From a checkpoint of a small class-conditioned image diffusion model.
Model: 5.9M parameters, 48-pixel images, norm groupnorm, activation silu.
Rows from block 5 of a small class-conditioned image diffusion model, named by matrix and row number. Rows with one number belong to one channel. Each number is 128 + 32 x the weight over its row's rms, rounded and kept within 0 to 255. All counts start at 0. After the name is the row's rms in percent of the matrix's.
After each channel's rows are labels from the 100 images, of 14976 (inputs lightly noised), where the channel reaches its highest value: "responds to" is what is common among them; "colour at peak" is the nearest of a few named colours to the mean colour under the peak. Only what is clearly more common there than usual is listed. The data: reaction-diffusion patterns (Gray-Scott). In brackets: how many of the 100.
# convs0: first 3x3 conv (model.enc.2.1.convs.0.weight, 128x128x3x3, standardized in use, each kernel summed), inputs 64-127
# convs1: second 3x3 conv (model.enc.2.1.convs.1.weight, 128x128x3x3, standardized in use, transposed, each kernel summed), outputs 64-127

convs0.81 094 [158 210 126 139 125 210 123 203 132 130 188 184 101 153 185 180  90 129 142 142 124 134 128 148 102 158 152  87 122 150 124  69 109 114 109 128 155 115 103 203  97 102  60 152 127 109 135  98  77 164 147 117 102 129 106 126 152  93  78 117  53 108 119  70]
convs1.81 095 [129 167 121 146 131 105  76  91  54 105 104 160 231 111 142 108 144  90 124 140 120 121 129  54 120 151 140 164 125 126 142 211 140 128 137 129 114 120  71 137 132 117 122 126 145 153 164 114 133 138 138 195 186 127 128 149 210 120 126 134 114 122 168 132]
responds to: pastel (59)
colour at peak: white (34); pink (33)

convs0.91 068 [ 99 202  58 174 200 155 152 132 132 242 125 227  64 133 187 177 118 133 116 140 147 129 127 126 151 170 127 127 129 115 130 126 135 123  67 134 152 161 100 130 116 147 102 116 134 129  79 123 136 164 157 133 190 158 147  98 101 123 148 136  69 145 137 112]
convs1.91 100 [136  96 151  90  65  60 212  90 179  93 143 147 108  75 161  81  96 112 123 137 100 115 140 116 111 103 158 198 163 156 101 118 179 106 142 127  65 113  74 147 118 149 129 100  82 140 182 122 137  58 136 118 160 147 124 149 196 159 136 130  61 174 169 189]
responds to: embossed (76); pastel (59); feed 0.026 kill 0.059 (49); setting: feed 0.03 kill 0.062 (26)
colour at peak: grey (68)

convs0.36 090 [139 116 142  86 150 109  97 150 115 125 121  81 117 113 180 103 108 119  95 132 110 125 114 148 148  89 148 177 122 133 123 118  38  80 110 117 167 135 103 134  91  77 137 154 123 137 154 113  80 115 106  84  57  72 146 149 142 107  92 108  82 114 131 133]
convs1.36 076 [135  86 119 142 135 105 188 150 136 119 116  86 129 118 126 140 124 139 139 132  97 122 127 124 168 195 160 182 142 156  80 104 115 122 124 133 168 140 184 150 132 166 118 121  47  88 153 130 120   0  85 157  94 124 141 110 142 135  94 128 125 127  25 136]
responds to: embossed (84)
colour at peak: black (68)

convs0.121 114 [166 122 106  90 199 103  76 113 108 162 118  92 112  73 158 150  84  92  67 108 111 137  90 128 130 126 111 144 106 184  98 107  36  97 154 134 123  66 123  75  94  97 145 110  94 133 155 136  26  46 170 153 134 107 149 144 119  81  91  84 178 108  56 135]
convs1.121 104 [125 178 156 174 110 156  97 136 140 122 146 164  94 117 186 152 134  62 131 149 162 121 132  86 137  34 185 113 146  79  73 145 139 101 119 150  97 103 103 138 132 149 144 103  99  86 140 115 126 107 129 156 144 130 142 132 100 133 129 128  90 125 123 113]
responds to: embossed (86); pastel (62); feed 0.026 kill 0.055 (29)
colour at peak: grey (77)

convs0.74 095 [153 145  91 125 114 148 125 153 121 188 160 149  66  93 169 182 108 121 118 120 133 144 119  81 157 166 115 155 123 156 115  82  33 122  64  99 118  65 113 108  83 109 119 184 122  81 150 121  66 110  76 102  47  66 119 155 119  89  79 108 140 114 116  87]
convs1.74 090 [129 162 115 183 158 132 114 107 148 109 135 125 137 130 187 210 111 125 129 158  76 126 123  89 174  71 155  89 134  50 100 187 129 134 123 127 113  88 187 139 137 102 119 138  99 130  96 122 139 100 104  89 158 134 134  83 163 128 147 106 110 123 165 129]
responds to: pastel (61); grey (37)
colour at peak: grey (56); pink (26)

convs0.72 091 [130  98 177  97 144 118  96 156 123  33 116 109 181 102 101  88 125 120 119 132  86 130 116 107  84 102 103 104 125 133 123 126 216 188 113 147 139 160 105 188 138 117 111  78 122 118 192  99 135 137 143 137 164 132 149 173 204  94 142 113 169  76 163  94]
convs1.72 094 [123  75 132 134 136 172 177 113 145 120 141  92  91 117  45 175 129  79 124 113 237 154 128 138 115 160   4 132 135 146 167  63 132 123 148 116 178 129  91 115 125 159 137 174  96 117 125 138 122 181 169 116 102 127 131 131  92 129 138 122 140 124 117 162]
responds to: embossed (81); feed 0.078 kill 0.061 (28)
colour at peak: black (45)

convs0.87 082 [155 145 114 131 142 153 163 156 117 152 164 149 111 131 218 177  94 118 140 115 132 123 110 137 141 172 173 102 106 146 114  53 114 137 104 136 155 118 109 147 104 104 125 145 114 126  97  57 105 159 133 127 136 100 137 143 112  99 101 111  13 101  93  62]
convs1.87 096 [126 161 135 114 125 103 108  88  23 134 139 172 237 120 129  99 134  94 129 127  97 136 134  44 130 132 143 154 133 120 167 221 133 128 111 125 134 129  83 134 123 135 127 143 144 154 163 133 134 127 118 168 177 142 129 131 184 136 127 127 122 130 185 131]
responds to: pastel (54)
colour at peak: grey (42); pink (26)

convs0.70 114 [172 119  98 131 138 193 142 172 131 186 159 157 105  96 169 189 113 119 101 135 141 130 112 138 114 138  52 142 122 141 118 103 152 146 136 139 122  85 143 119 109  52 125 117 119  72 150  77  78 123 119 104  65 146 127 156 157  77 130 109 176 101 126 100]
convs1.70 108 [114 158 138 177 126 121  67 103 179 113 128 123  75 133 160 141 137  92 117 150 145  91 126 105  91  99 203 122 127  95 102 154 128 120  79 125  78 101 167 134 128  72 105 109 104 189 140 128 139 143  94 115 107 118 158 126 160 134 133 125 114 139 168 116]
responds to: embossed (68); pastel (51); grey (48)
colour at peak: grey (56); pink (31)

convs0.73 079 [ 93 117  94 144 112 173 181 173 129 168 161  92 102  97 147 151  77 119 109 145 156 133 105  88 101 151 129 114 118 137 112  85 117 142  19 128 128 106 173 155  91 142 119 124 111 158 104 110 114 148 148 123 144 152 171 125  79  93 162 119 140  98 108  91]
convs1.73 093 [126 221 135 116 124 154  82 127 142 144 106 195 135 129 146  91 134 167 131 129 131 184 131 116 167  66 120 101 130  62 203 153 109 130  99 126  97  90  90 167 128 128 120 109 122 115 149 147 137 147  82 138 140 126 155 136 161 124 134 123 112 125 183 129]
responds to: embossed (80); pastel (39); grey (38)
colour at peak: grey (66)